From a checkpoint of a small sound classifier: width 128.
Rows from expert 12 of block 5, named by matrix and row number. Rows with one number belong to one neuron. Each number is 128 + 32 x the weight over its row's rms, rounded and kept within 0 to 255. All counts start at 0. After the name is the row's rms in percent of the matrix's.
# up: expert up (model.blocks.5.mlp.up, 16x128x128), inputs 78-103
# down: expert down (model.blocks.5.mlp.down, 16x128x128, transposed), outputs 78-103
up.10 103 [ 94 121 120 126 140 126  83 143 149 133 165  56 141  90  83 118 104 150 140 179 125  99 146 125 107 128]
down.10 096 [141 132 160 111 186 168 118 109 127 135 162 131  93 133 110 113 186  53 191 118 127 120 123 104 143 123]
up.11 094 [124 122 104 136 136 122  89 127 118 125 150  49 147 119 109 140 108 146 123 178 174 142 159  87 128 108]
down.11 087 [165 131 124 139 183 153 132 114  85 138 127 111  56 138  94 106 188  26 194 104 181 130  86 106 127 119]
up.12 088 [135 122 148 121 147 154  53 139 144 144 219  65 138 133  85 124 140 156 132 171 159 132 143 106 151  89]
down.12 088 [145 147 174  91 194 127 163 110 116 151 112 112  93 129 104 106 144  60 218  96 160 152 101  50 136 141]
up.13 096 [ 75 125 134 110 164 138  82 116 127 130 195  78 110 152  84 133 144 171 169 170 168 133 147  93 141  88]
down.13 077 [165 141 161 130 188 110 175 100 112 138 101 117 101 120 135 127 106  37 220 111 167 170 121 117 113 110]
up.14 112 [153 133 122 134  99 124  25 170 139 126 184 133 127 135  81 125 146 165 134 166 136 104 139 198 115  82]
down.14 114 [129 192 135 133 167 156 130 124  94 170 147 108  84 134 148 132 149  89 193 120 177 165 122 110 155  88]
up.15 121 [120 125 124 128 131 177 107 132 123 126 143  88 107 128  94 145 107 164 185 144 164 163 139 105 102 101]
down.15 140 [165 133 142 166 166 155 130 154 114 105 133  87 108 131 130 130 124  72 160 124 180 133 112 142 107  77]
up.16 127 [131 126 121 138 102 134  55 162 135 125 171 124 124 139  77 135 128 162 135 184 152 107 140 176 120  92]
down.16 129 [131 175 120 129 156 142 122 137  98 171 150 115 117 127 176 141 129  88 164 144 157 161 140 116 141 104]
up.17 090 [135 123 139 118 146 153  63 131 143 150 233  71 140 144  79 128 162 172 140 169 155 135 141 107 157  84]
down.17 085 [146 137 176 108 188 119 168 107 114 139 109 118  86 117 110 109 141  47 225 103 166 149 109  65 128 135]
up.18 109 [ 24 143 134 124  64 166 153 135 189 155 151 136  82  84 159 149 157 183 140 124  89 139 120  79 163 149]
down.18 124 [160 145 127 107  81 192 161 106  94 255 132  60 191  95 123 122 134 144 139  67 156 159 118 137 202 140]
up.19 093 [124 130 112 118 128 122 110 131 120 140 181  81 168 107 101 114 114 135 130 148 184 151 141 113 130 111]
down.19 094 [163 140 135 121 164 134 152 117  67 134  91 104  60 121 120 109 172  48 228  95 188 131  85 120 121 120]
up.20 107 [154 137 127 134 119 155  74 171 145 105 255 147 128 174  64 131 130 169 140 151 135 116 137 198 102  84]
down.20 110 [159 193 136 133 157  97 130 133  95 116 134  94  44 124 157 155 151  91 179 116 157 173 116 137 115  83]
up.21 073 [105 113 121 128 161  88 103  99 186 100 233 160  53 146  76  56 119 108 147  87  80 132 113 139 131 142]
down.21 085 [203 163 119 129 117 177 132 119 175 156 136  80 106  87 138 142 148 127 141  50 116 134 126 136 131  89]
up.22 108 [101 133 131 133 114 139 100 136 223 137 195 125 104  53 136 196 193 159 120 188 124 180 191 102 157  81]
down.22 118 [138 188 118 115  86 162 127  86 118 200 129  25 126 139 138 124 150 159 135 113 182 147 138 148 150 133]
up.23 117 [130 114 126 138 108 142  51 172 141 123 172 125 131 139  70 120 130 150 129 188 138 104 142 179 116  98]
down.23 119 [136 164 132 134 150 152 107 126 108 162 156 118 101 134 152 130 145  76 161 131 163 128 128 125 152 101]
up.24 114 [ 88 129 140  98 111 128 137 137 185 155 152 128  90  60 148 159 152 137 130 105 109 174 134  95 184 136]
down.24 143 [129 152 120 122 101 202 144  96 122 220 136  39 139 128 118 125 126 154 107  88 160 126 120 123 218 135]
up.25 113 [ 93 119 130 120 139 138 108 149 131 160 232  90 111  93  96 114  88 177 171 157 187 145 130 129 131 117]
down.25 103 [142 165 138 109 209 121 152  96 100 101  88 128  75 130 137 106 159  52 255 118 161 151  86 147  91 134]
up.26 103 [134 123 121 136 109 105  44 147 173 126 181 119 126 129  97 124 137 188 142 162 128 115 133 203 125 121]
down.26 104 [136 158 126 123 157 150 113 122  94 132 149 126  75 124 146 134 141  72 184 100 133 132 129 132 134 108]
up.27 129 [135 132 122 129 118 144  51 160 131 115 190 123 122 146  78 123 130 175 142 172 145 115 136 189 114  88]
down.27 134 [129 177 123 126 156 139 133 155 113 177 152 110 107 129 175 136 106 103 148 127 139 172 123 114 153 101]
up.28 103 [ 49 132 118 134  82 107 134 136 199 137 185 128 110  66 131 167 129 153 120 130 132 168 140 108 171 125]
down.28 106 [159 158 127 129 132 184 160  93  51 195 128  29 106 116 105 114 131 113 169 101 211 137 110 143 156 140]
up.29 090 [ 90 109 130 126 141 132  66 123 168 155 204  52 133 135  98 111 125 178 142 169 148 120 146 105 173 107]
down.29 093 [144 162 145 115 209 124 172  94  93 140 117 114  57 104 119 118 124  36 229  77 157 176 122  52 117 141]
up.30 111 [130 126 114 132  95 121  13 147 146 159 173  54 137 125  82 137 132 187 124 167 158 119 145 142 121  95]
down.30 115 [141 147 158 128 192 164 109 111 113 144 147 129 105 133 123 119 159  53 179 123 164 120 126 128 127 103]
up.31 098 [ 82 131 151 108 102 115 119 143 164 148 209 133 100 107 149 142 129 159 153 163 144 142 132 149 181 106]
down.31 086 [160 162 144 112 114 159 206 109  83 192 116  83 119 103 125 123 142  93 204  97 212 177 136 156 139 133]
up.32 081 [127 128 135 118 133 110 141 115 196 155 177 132  88 130 136 113 145 155 131 119 122 131 154  85 154 153]
down.32 074 [135  98 123 119 153 117 123 131  86 136 112 113 121 118 121 136 131  60 141 112 129 144 169  83 115 130]
up.33 096 [129 139 158 116 150 160  64 149 160 112 222 101 133 140  82 120 130 152 142 168 165 128 140 119 112  83]
down.33 088 [138 136 189 117 201 125 190 109  98 148  95 138 105 126 112 120 155  67 238 123 172 141 119  90 131 131]
up.34 088 [108 123 173 128 143 128  81 121 149 181 182  79 118 213  86  93 157 230 149 126 129 133 148 110 190  87]
down.34 081 [173 163 117 128 175 120 189  80 102 156 135 128  64  86 126 134 126  20 205 102 184 144 130 103 131 108]
up.35 114 [149 119 114 145  95 124  35 176 158 125 196 130 125 136  89 133 138 157 125 187 132  99 151 183 115  91]
down.35 116 [149 182 133 140 144 152 118 117 102 167 149 102 109 124 142 134 156  89 201 112 169 171 129 125 140  72]
up.36 082 [173 134 154 172 115 109 104 172 155 118 110 121 186 128 148 185 168 111 105 214 104 120 173  96 106 139]
down.36 099 [120 100 122 116 140 141 100 133 184  85 201 147 147 156 151 162 103 243  33 197 119 113  99 130 148 107]
up.37 100 [105 129 127 146 124 118  74 128 182 139 241  90 137 198  74 128 179 210 123 139 127 120 176  82 177 119]
down.37 089 [143 203 132 129 194 101 174  77  81 135 122 128  57 115 128 135 150  28 237 102 152 129 149  52 117 145]
up.38 105 [ 52 138 145 112  94 134 129 135 196 157 166 133  86  95 142 155 174 197 140 139  91 133 133  95 189 126]
down.38 115 [162 175 123 108  68 198 162 100 123 210 129  21 141 105 130 132 134 127 166  71 165 144 129 131 198 133]
up.39 092 [125 138 139 130 139 108  84 140 187 128 219  85  84 125  95 109  96 178 184 135 177 131 123 146 146 121]
down.39 087 [186 162 126 117 168 150 190  96  40 142  95  98 105  99 128 123 120  58 201 117 225 185 117 166 100 116]
up.40 097 [ 99 125 159 103 174 148  56 138 150 122 198 108 133 132  80 121 142 162 159 187 153 130 139  96 128  92]
down.40 102 [130 132 179 120 192 121 160 118 109 135 116 118  92 128 101 117 148  46 225 114 170 143 123  50 130 122]
up.41 096 [122 123 158 104 175 157  71 136 139 136 231  95 135 128  84 128 143 165 152 182 160 125 148  98 139  93]
down.41 092 [140 136 181 116 190 119 167 114 107 141 110 118 102 126 101 118 143  50 223 118 169 147 118  58 128 123]
up.42 096 [124 128 135 132 152 158  37 140 137 138 181  64 133 133  86 121 129 159 130 160 155 130 150 106 126  74]
down.42 094 [135 138 161  93 194 130 152 109 117 143 117 124  90 134 108 101 141  64 231 100 155 144  96  84 143 146]
up.43 091 [117 125 125  70 131 120 143 124 113 152 170 113  61  99 182 128  97 133 174  89 180 156 139 156 182 126]
down.43 069 [193 162 147 131 111 161 159  84  97 224 142  63 125  76 100 138 154  64 179 116 190 128 122 134 128 126]
up.44 097 [148 100 120 152  68 116  34 143 157 129 204  83 119 141  95 126 162 164 128 167 126  90 164 161 148 107]
down.44 098 [140 192 144 113 140 147  97  95 129 140 139 101  93 136 120 111 157  80 192  98 167 154 129 125 120  81]
up.45 105 [155 127 114 143 112  99  60 149 166 124 167 119 131 128  93 132 139 184 134 168 130 119 148 207 115 116]
down.45 096 [128 136 138 126 162 179 111 122  97 135 163 128  63 110 136 139 148  52 196 122 139 129 130 138 134 113]
up.46 077 [113 135  85 140 128 124  89 137 170 130 174 101  47 127 146 126 144 212 103  92 166 126 148 147 128 120]
down.46 091 [130 128 152 147 167 176 124  62 101 163 146  93 113 126 112 121 177  66 176  80 125 147 124 126 120 120]
up.47 097 [111 156 144 104 177 125  39 154 158 102 228  89 131 160  66 112 128 198 139 175 179 133 173  81 111 110]
down.47 095 [131 165 181 136 214 132 158 112  91 139 117 120  72 121 117 123 132  35 230 129 180 140 113  85 127 125]
up.48 064 [ 81  93 149 174 146  52  64 143 143 145 135 131 103 126 205 132  72  97 157 118 138 139 168 175 124  76]
down.48 058 [174 136 119 130 145 157 140  80  67 115 142  98  73 101  73 134 126 128 112 121 157 209 166  59 119 136]
up.49 087 [160 127 165 113 161 149  68 129 143 131 227  59 135 162  79 123 143 174 154 164 153 123 149  85 132  86]
down.49 078 [153 156 196 133 190 121 169  98 100 157 113 110  96 113 100 117 135  59 218 112 169 147 121  74 131 120]
up.50 121 [ 48 136 137  98  97 129 133 138 150 171 145 127  89  91 163 159 153 156 145 134 114 143 139 120 181 117]
down.50 122 [127 153 135 121  82 209 148 110 118 243 149  96 193 115 117 128 130 161 103 100 135 114 118 129 199 141]
up.51 100 [139  96 117 140  71 128  39 157 156 142 198  87 130 139  80 125 143 158 127 173 129 114 151 160 130 103]
down.51 098 [164 173 131 136 156 155 119  88 109 142 146 102  90 126 124 132 160  76 206  88 186 165 125 124 125  68]
up.52 096 [103 126 121 129 147 145  47 127 139 138 185  61 129 132 105 133 134 174 156 161 139 146 130 134 132  97]
down.52 089 [120 122 150 100 209 123 200 111 118 135 116 137  88 129 116 102 147  72 223 111 155 141 104  74 139 157]
up.53 092 [100 116 134 126 139 158  51 138 145 145 204  75 134 137  73 121 141 153 136 168 160 130 147 122 152 104]
down.53 094 [149 143 148 102 223 126 167 105 111 139 113 117  97 123 115 107 129  40 230  93 152 164 108  66 128 149]
up.54 096 [122 121 131 121 165 132  46 132 136 154 216  57 136 120 106 139 131 171 160 176 152 126 134 132 143  92]
down.54 087 [140 128 165  94 205 112 190 102 106 148 109 119  83 121 110 114 122  82 217 103 166 174 108  64 134 144]
up.55 097 [129 135 127 128 142 121  75 123 151 135 244  85 129 199  47 121 190 193 132 130 140 134 173  79 180 102]
down.55 081 [159 183 164 131 156 112 169  88  94 143 117 100  84  92 128 131 136  25 227 104 173 138 140  87 116 119]
up.56 115 [146 108 120 136  95 134  57 166 137 120 178 118 127 133  74 127 130 171 137 193 144  98 147 191 114  89]
down.56 120 [159 180 129 138 177 148 118 120 113 159 154 106 105 126 163 136 153  70 176 119 154 165 121 119 149  82]
up.57 103 [111 129 118 126 130 120 110 132 123 138 159  92 157 110 109 122 113 137 131 144 163 142 140  96 129 127]
down.57 102 [148 133 122 125 172 131 130 111  73 132 114 117  50 122 116 113 190  45 204  84 186 126  76 111 125 123]
up.58 089 [ 70 121 132 135 142 144  58 134 160 140 229  73 130 138  69 129 172 168 138 155 149 128 151 102 163 109]
down.58 092 [141 160 152 111 230 112 166  99  98 122 112 120  72 122 117 118 150  20 231  96 160 140 122  61 116 141]
up.59 053 [ 81 135 204 150 130  73  99 197 203 128 126 128 125  71 180 165  64  91 158 196 133 166 165 102 105 121]
down.59 069 [164 114 114 133 145 181 111  98  77 124 198  84 118 123 101 114 157 143 102 147 147 186 100  86 132 150]
up.60 128 [155 130 118 134 107 126  53 166 140 109 189 133 121 137  72 127 140 169 137 172 149 115 141 199 118  85]
down.60 141 [146 188 126 133 160 141 122 144 105 157 155 106 107 121 184 142 127  89 164 129 146 179 132 115 143  89]
up.61 088 [ 84 118 145 114 165 128  66 131 143 141 220  94 133 134  82 128 145 166 150 178 154 109 162  82 157  91]
down.61 088 [138 149 159 126 205 109 172 100  97 135 111 121  67 118 117 120 123  32 229 102 160 138 125  63 122 132]
up.62 114 [149 125 120 127 109 133  61 155 132 116 183 146 129 144  71 124 130 173 137 171 152 116 140 198 113  92]
down.62 116 [161 203 133 138 166 139 131 154  80 141 151 119  71 121 184 156 126  71 171 123 130 159 134 128 127  92]
up.63 070 [152 117 158 173 110  95 110 165 192 115 108 128 182 107 133 174 150 116 112 232 108 118 189  82  92 146]
down.63 093 [134  91 125 124 146 145 101 130 176 116 220 146 140 143 146 163 105 224  75 181 125 118  81 130 151 108]
up.64 110 [141 106 108 133 127 121  36 132 135 130 157  59 130 127 106 123 122 161 124 166 159 105 153 136 120 121]
down.64 107 [145 136 176 123 174 169 102 119 137 137 168 133  96 128 108 120 157  48 203 109 132 117 133 123 143 115]
up.65 105 [119 113 124 123 128 131 112 136 114 155 194  87 135  99 100 124  89 136 164 151 184 141 137 126 132 107]
down.65 099 [155 147 130 112 183 128 153 109  62 127  66 123  55 138 127  99 166  82 238 117 202 137  91 131 110 108]
up.66 105 [120 109 109 140 100 117  44 122 164 137 215 102 127 126  86 152 170 168 122 163 146 124 153 159 146 120]
down.66 096 [146 164 123 127 157 153 109 108  89 138 143 104 115 117 132 130 149  71 190 106 154 133 132 145 106  98]
up.67 089 [132 128 148 127 139 137  53 130 159 141 246  68 140 137  80 133 149 177 140 160 140 128 142 100 168  75]
down.67 080 [143 137 175 104 175 107 173  78 126 129 113 128  75 114 114 115 151  69 225  94 157 144 109  78 130 129]
up.68 112 [150 119 114 149  94 123  29 164 167 124 199 128 127 136  93 135 148 148 126 182 129  99 154 180 116  85]
down.68 114 [138 178 136 136 143 150 117 120  97 161 152 109 106 123 131 134 151  82 201 111 165 158 133 126 133  72]
up.69 104 [141 120 124 141  91 126   1 139 174 124 205  99 126 135  90 126 151 165 129 156 135 110 145 191 124  98]
down.69 104 [141 163 133 128 160 156 122 106  83 137 153 115  93 130 117 126 154  79 188 106 194 136 133 137 131  85]
up.70 096 [119 122 115 126 138 125  78 126 127 139 139  67 144 122 100 120 113 141 130 150 159 128 152 104 124 101]
down.70 095 [162 126 139 130 168 141 138 119  94 142 114 114  62 119 116 116 167  32 210  84 163 130  82 121 130 123]
up.71 098 [153  99 115 131 111 133  73 128 134 146 187  94 115 127  97 119 152 199 137 130 157 136 123 178 146 113]
down.71 089 [177 174 118 107 170 136 153 108  74 105 107 109 102 108 141 113 147  16 193 114 164 154 121 154  81 100]
up.72 084 [131 132 127 136 111 112 126 144  82 154 148  91 140 117 155 208 139 113  90 123 132 117 150 101 156  76]
down.72 087 [126 183 103 127 170 162 147 134 111 134 140 119  82 126 177 175  34 195 131 149 124 123 174 131 139 102]
up.73 096 [127 120 114 128 126 121 108 132 120 133 152  89 166 119  92 103 110 138 128 159 162 146 144 113 129  98]
down.73 101 [161 144 120 126 148 128 151 115  75 145  82 116  66 125 126 117 166  52 236  90 193 129  98 128 132 112]
up.74 097 [119 118 112 121 129 124 101 127 125 137 151  79 159 114 105 110 118 136 132 148 167 138 147 110 131  98]
down.74 098 [174 128 124 120 151 124 151 119  91 135 104 116  68 113 127 119 163  50 214  79 166 129  85 133 128 115]
up.75 097 [129 138 148  91 151 165  49 144 157 117 211  94 126 137  88 119 134 174 150 164 162 131 131 118 113  74]
down.75 087 [139 135 190 117 191 122 193 110 109 145  88 141 102 128 116 123 155  76 232 128 173 145 122 109 136 122]
up.76 090 [118 118 141 126 150 138  46 126 145 140 218  78 136 133  90 120 149 181 145 164 154 129 142 120 167  91]
down.76 084 [139 150 166 104 186 112 174 103 110 134 115 115  89 116 117 115 140  52 229 101 162 159 117  61 122 133]
up.77 102 [142 137 116 139 128 110  42 158 146 119 181 121 134 129  84 123 126 155 136 186 136 113 155 196 108 119]
down.77 101 [139 131 142 136 156 170 108 117  89 139 164 127  64 123 131 132 153  70 175 110 139 125 122 137 144 113]
up.78 092 [ 93 140 127 107 216 127 102 135 105  94 202  85  69 162  70 126 111 219 181 157 191 179 147  72 130 105]
down.78 094 [203 163 132 103 234 147 148 125  91 131 130 105  96 113 134 139 118  18 197 122 175 179  98 132  81 105]
up.79 110 [123  97 117 156  90 115  60 130 156 129 186  87 116 124 103 127 128 145 129 155 129 101 152 141 147 123]
down.79 094 [129 132 134 121 156 149  60 110 138 123 160 120  78 128 139 129 155  59 188  91 137 131 159 129 127  90]
up.80 105 [ 83  96 119 126 154 138  72 133 122 159 175  59 105  98 113 127  99 158 161 149 146 128 135 138 138 113]
down.80 091 [155 130 132 108 246 117 201  98  85 107 119 131  43 132 124 107 146  41 223 108 146 142 100 104 130 135]
up.81 081 [174 130 151 159 113 117  98 186 130 122 111 106 180 121 127 187 161 131 108 208 130 128 183  95  98 135]
down.81 095 [109  94 111 110 139 141  99 152 193  74 193 156 154 147 153 144  99 231  44 198 106 108  94 129 145 122]
up.82 091 [115 128 138 107 181 129  60 151 176 124 184  71 122 144  64 104 128 206 151 175 160 128 156  78 127 105]
down.82 090 [139 146 163 134 226 132 153 118 111 128 115 119  68 113 117 123 126  42 244 119 165 153 111  73 130 133]
up.83 080 [120 128 127 144 156 136  78 124 142 157 212  65 116 148  92 129 151 170 137 102 144 121 148 108 178  88]
down.83 072 [160 161 149 130 185  79 182  92 102 143 123 113  71 101 132 114 127  41 237 122 162 148 129  64 115 108]
up.84 125 [155 133 121 136  94 124  37 166 136 123 175 133 124 138  75 131 142 164 132 164 145 116 143 188 117  73]
down.84 135 [142 186 131 128 147 147 127 137  79 162 150 116 100 128 161 136 128  86 169 130 170 175 128 117 144  96]
up.85 119 [ 82 133 129 137  98 148 134 133 232 127 173 128 124  55 141 206 192 132 102 166  89 171 175  83 171 128]
down.85 127 [126 167 118 120  96 173 106  82  91 206 132  77 138 143 140 123 146 176 122 146 193 119 141 155 147 123]
up.86 120 [ 52 131 133 133 108 128 123 144 226 120 201 128 127  57 144 206 187 139  99 157  90 138 180  68 159 135]
down.86 122 [127 175 117 118  94 170 109  92  80 197 130 102 133 154 143 125 129 182 119 152 154 116 141 146 144 119]
up.87 088 [ 87 128 139 139 136 152  47 126 161 133 241  72 128 132  93 129 157 206 166 140 131 135 132 121 170 101]
down.87 086 [132 139 155  98 203  93 172  91 126  88 114 138  64 102 124 118 164  61 213  99 156 150 120  81 108 124]
up.88 109 [135 122 122 148  85 124  22 162 150 134 201 103 128 131  95 126 144 147 128 158 128  86 144 169 125  89]
down.88 103 [130 183 126 124 173 155 127  95 126 144 160 112  84 128 136 131 163  90 189 108 163 156 127 121 131  75]
up.89 094 [ 69 131 144 128 137 122  59 129 188 133 238  90 137 166  64 120 141 179 139 174 140 130 162  94 162 116]
down.89 092 [150 180 141 129 200 112 167  82  68 128 117 128  49 113 123 126 126  35 230  97 164 135 136  65 113 146]
up.90 096 [128 127 134 111 133 158  75 141 130 132 195 105 131 128  92 119 120 148 148 173 149 129 135 129 122  68]
down.90 086 [143 139 151 106 181 125 191 115  75 147  71 129  96 121 121 120 134  67 255 112 167 139 120 122 134 124]
up.91 111 [150 108 118 139  94 122  21 166 166 126 201 116 131 134  74 127 146 162 128 168 128 108 147 194 115  78]
down.91 111 [156 178 131 132 156 154 125 125  65 163 143 107  97 126 134 134 134  78 188 104 177 178 135 133 133  78]
up.92 112 [155 132 122 128 120 125  42 158 138 113 212 159 126 146  81 124 142 178 147 162 137 119 130 219 112  83]
down.92 116 [142 200 133 135 153 134 130 148  99 139 147 126  54 127 163 150 131  88 169 118 129 142 121 114 147  97]
up.93 092 [122 127 122 135 145 136  34 137 187 127 237  61 129 160  79 102 138 216 127 146 169 139 168 104 139 102]
down.93 088 [162 178 142 110 167 128 158  95 104 144 128  83  83 124 116 117 135  67 246 110 173 146 117  94 125 128]
up.94 098 [114 124 124 131 154 152  38 135 150 141 193  69 135 134  86 126 135 177 146 161 147 138 140 114 131  92]
down.94 099 [131 132 155  91 209 126 158 117 120 135 116 119  95 130 104  99 149  35 215 106 151 149 100  55 143 147]
up.95 095 [137 133 126 136 149 171  53 146 140 130 199  85 129 141  86 122 133 155 146 174 150 130 145 135 117  68]
down.95 085 [128 140 160  98 176 118 175 110 126 146 116 122 117 127 120 114 144  81 246 112 143 144 107  93 150 148]
up.96 092 [113  95 120 131 119 168  94  98 138 142 138 120 138 127 109 115 112 144 156  88 171 136 125 122 134 126]
down.96 103 [182 141 116 148 164 130 131  96 113  75 128 114  85 128 137 127 162  38 161  92 196 138 113 138 121 110]
up.97 095 [134 127 113 126 136 137  48 162 120 125 162  95 120  97  77 117 140 158 140 142 167 119 142 210 129 125]
down.97 099 [124 136 139 133 159 151 124 100 103 138 134  99  90 136 120 101 160  83 190  87 155 149 108 128 112 101]
up.98 098 [155 129 105 151 130 112  71 183 158 105 172 118 136 107 105 134 127 151 130 214 142 134 166 173 104 139]
down.98 093 [128 118 129 156 163 186  99 118 145 138 159 114  95 117 133 132 166  44 178  89 131 145 130 157 130  94]
up.99 085 [131 125  99 146 136 146  93 114 154 107 130 104 120 142 100 120 126 154 132 146 133 121 128 158 127 153]
down.99 091 [134 117 170 129 177 133 136  96 146 174 153 100 106  61 137 129 141  28 194  74 141 140 110 128 105 105]
up.100 103 [124 121 128 142 119 113  57 129 193 129 224 123 115 136 102 115 136 207 156 149 113 118 134 195 132 128]
down.100 087 [132 187 126 109 147 128 145  96 125 116 149 127  62 123 147 131 152 103 188  98 137 134 129 123 128  98]
up.101 116 [156 132 118 135 122 174  70 161 139  97 253 143 124 174  75 131 128 185 133 146 143 125 141 211 105  69]
down.101 119 [154 191 135 142 144 117 125 140 121 129 143  97  63 122 162 161 137  91 177 119 165 170 122 134 131  85]
up.102 109 [138 130 134 130 112 122   6 163 174 122 179 113 133 137  63 115 145 178 137 158 135 106 140 191 109  77]
down.102 108 [144 177 130 128 198 161 127 126  98 160 141 123  72 132 128 132 128  84 177 107 160 151 124 128 154  99]
up.103 072 [112 127  83 129 128 128 100 134 200 120 208 111  69 112 143  88 143 196 113 101 158 153 128 168 108 147]
down.103 087 [148 133 172 145 170 149 106  91 125 157 127 113 124 117 121 120 173  55 183  80 110 128 138 153 111 131]
up.104 074 [146 124 140 127 166 152  84 143 143 102 237  81 143 182  77  92 115 164 155 203 138 122 140 128 110 110]
down.104 068 [184 144 201  98 135 115 160 113 125 146 140  78 105 128 124 111 153  86 188  93 161 153  83  78 140 126]
up.105 077 [180 142 158 160 113 112  98 180 146 119 113 103 170 128 129 182 154 138 116 223 132 126 189  90  89 135]
down.105 094 [120  92 112 117 142 143  94 153 200  82 216 153 155 162 149 145  97 228  54 193 104 115  88 127 146 114]
up.106 093 [133 115 128 140 165 144  77 128 156 118 138  66 123 130 136 105  86 194 153 164 148 136 139 138 119 129]
down.106 080 [186 127 171 114 139 150 125 108 112 159 164  61  79 120 100 104 169  48 174  84 168 122  90  93 132 121]
up.107 095 [ 89 129 140 116 162 143  71 152 163 129 229  89 122 141  68 106 139 197 151 167 163 121 143 115 137 116]
down.107 091 [152 160 156 109 211 123 162 110  92 130 114 115  73 122 115 119 128  44 231 110 170 147 116  73 116 146]
up.108 069 [134 127 159 179 117  81 130 161 200 114 119 143 181 106 164 179 142  83 111 223  77 109 184  87  97 143]
down.108 091 [135  92 121 129 146 151  86 114 171 128 217 133 124 130 135 174 110 223  95 172 137 134  98 128 149  98]
up.109 126 [163 133 123 137  92 123  47 168 138 119 176 139 122 140  65 129 146 156 135 161 150 117 141 200 118  73]
down.109 141 [143 186 132 127 146 151 127 147  71 167 154 116  94 128 163 139 124  92 160 134 174 160 136 117 141  97]
up.110 104 [128 123 129 153 100 116  23 165 171 130 207 105 120 136  83 127 149 157 130 158 127 100 141 179 126 102]
down.110 105 [132 171 127 124 163 149 119 101 115 134 147 112  93 131 124 130 155  93 215 113 166 146 131 130 131  91]
up.111 097 [119 133 148 109 160 140  48 138 156 133 232  87 137 150  60 123 154 177 151 162 164 135 159  93 136  73]
down.111 088 [151 157 174 116 191 121 164 102 118 127 110 119  87 123 114 118 144  26 244 113 172 147 113  70 122 126]
up.112 100 [110 133 154 103 142 168  78 154 144 121 217  86 128 133  67 115 118 169 160 170 170 131 135 113 122  91]
down.112 091 [124 140 161 109 201 121 195 107 101 126 106 149  90 128 124 122 148  77 250 123 164 151 108 106 122 121]
up.113 092 [103 124 126 133 139 140  40 136 148 150 196  53 134 124  83 121 124 163 131 163 151 129 154 102 143 102]
down.113 098 [130 137 152  97 212 131 154 102 114 142 116 116  80 128 105 101 152  37 229  96 150 151 101  44 132 149]
up.114 086 [125 131 121 122 125 129  89 143 128 135 204  94 154 118  83 102 117 140 138 159 161 136 151 114 126  84]
down.114 087 [150 153 152 113 180 130 165 112  89 147  84 117  89 129 116 110 168  66 255 104 160 139  92 113 130 125]
up.115 112 [139 114 128 139 102 123  47 159 142 129 179 123 136 132  70 123 127 142 134 174 139  90 140 198 119  91]
down.115 111 [148 175 134 125 173 158 114 138  67 139 163 125  60 135 149 133 138  71 187 122 150 127 124 124 143 103]
up.116 102 [118 126 129 121 144 146 100 150 136 146 207  93 117 103  88 113  89 157 164 143 178 157 134 127 143  99]
down.116 092 [140 147 126  98 182 118 166  87  85 124 103 131  79 135 132 106 167  89 255 116 175 142  91 128 111 106]
up.117 110 [139 119 122 140 103 129  34 140 155 137 212 106 122 137  82 127 144 202 123 137 138  86 143 168 129  98]
down.117 109 [135 185 148 122 163 163 117 110 114 160 142 116 105 138 116 121 148  80 211 119 164 140 133 117 139  91]
up.118 102 [134 146 133 144 121 103 109 146 123 116 131  97 175 123 142 199 165  94  81 137 115 101 166  84 122  95]
down.118 104 [121 123 114 137 172 151 117 127  93 120 145 143  85 122 165 172  82 214  85 171 140  94 130 158 129 107]
up.119 125 [125 131 126 129 123 145  30 162 133 118 182 119 121 138  79 125 132 177 137 181 164  88 143 191 116  75]
down.119 140 [132 178 118 103 155 136 134 139 108 162 151 122 109 136 168 129 127  96 160 129 137 149 120 116 148 104]
up.120 089 [ 71 115 150 122 128 138  76 126 174 147 197  75 133 147  95 103 127 178 141 189 146 118 137 116 175 100]
down.120 092 [144 149 129 119 197 118 196  86  91 141 116 118  66 103 120 121 124  30 234  79 165 148 132  72 112 136]
up.121 101 [123 128 145 147 134 120  86 161 186 150 232  94 114 101 104 117  62 164 159 143 167 132 144 143 159 119]
down.121 098 [165 161 116 106 205 118 196  70  59 129 107 119  87 130 114  96 119  40 200 115 206 178 112 136  98 124]
up.122 099 [123 128 135 116 169 153  43 134 136 139 218  66 133 130  86 131 138 174 162 170 153 134 135 123 136  88]
down.122 092 [139 136 163  95 211 113 170 112 111 136 112 119  94 122 114 118 135  60 218 107 166 160 110  76 130 136]
up.123 096 [115 134 128 145 133 133  38 140 192 139 234  59 132 149  75 123 161 204 124 154 129 123 167 105 149 101]
down.123 087 [131 168 142  96 208 113 163  89 112 128 116 121  77 115 115 120 168  32 241  99 156 144 113  61 120 153]
up.124 114 [166 140 126 123 120 116 124 148  61 154 131  64 126 124 150 165 108 156 131 169 242 130 169 111 111  69]
down.124 103 [148 124 140 136 189 138 125 170 143  57 179 113 133 131 136 136  72 131 129 137 107 146  77 117 112 118]
up.125 115 [143 133 119 127 111 126  48 151 128 116 175 143 126 143  71 126 139 181 134 166 154 117 133 210 115  90]
down.125 121 [152 193 137 139 149 143 129 154  95 152 148 120  75 127 178 148 126  78 170 129 129 147 125 122 141  97]
up.126 098 [131 126 123 124 150 128  68 151 193 136 187  80 139 142  81  96  91 215 143 163 174 141 147 127 128 111]
down.126 090 [173 179 115 104 188 142 189  95  71 134 133 127  91 103 123 121 120  63 247 117 206 166  97 103 127 125]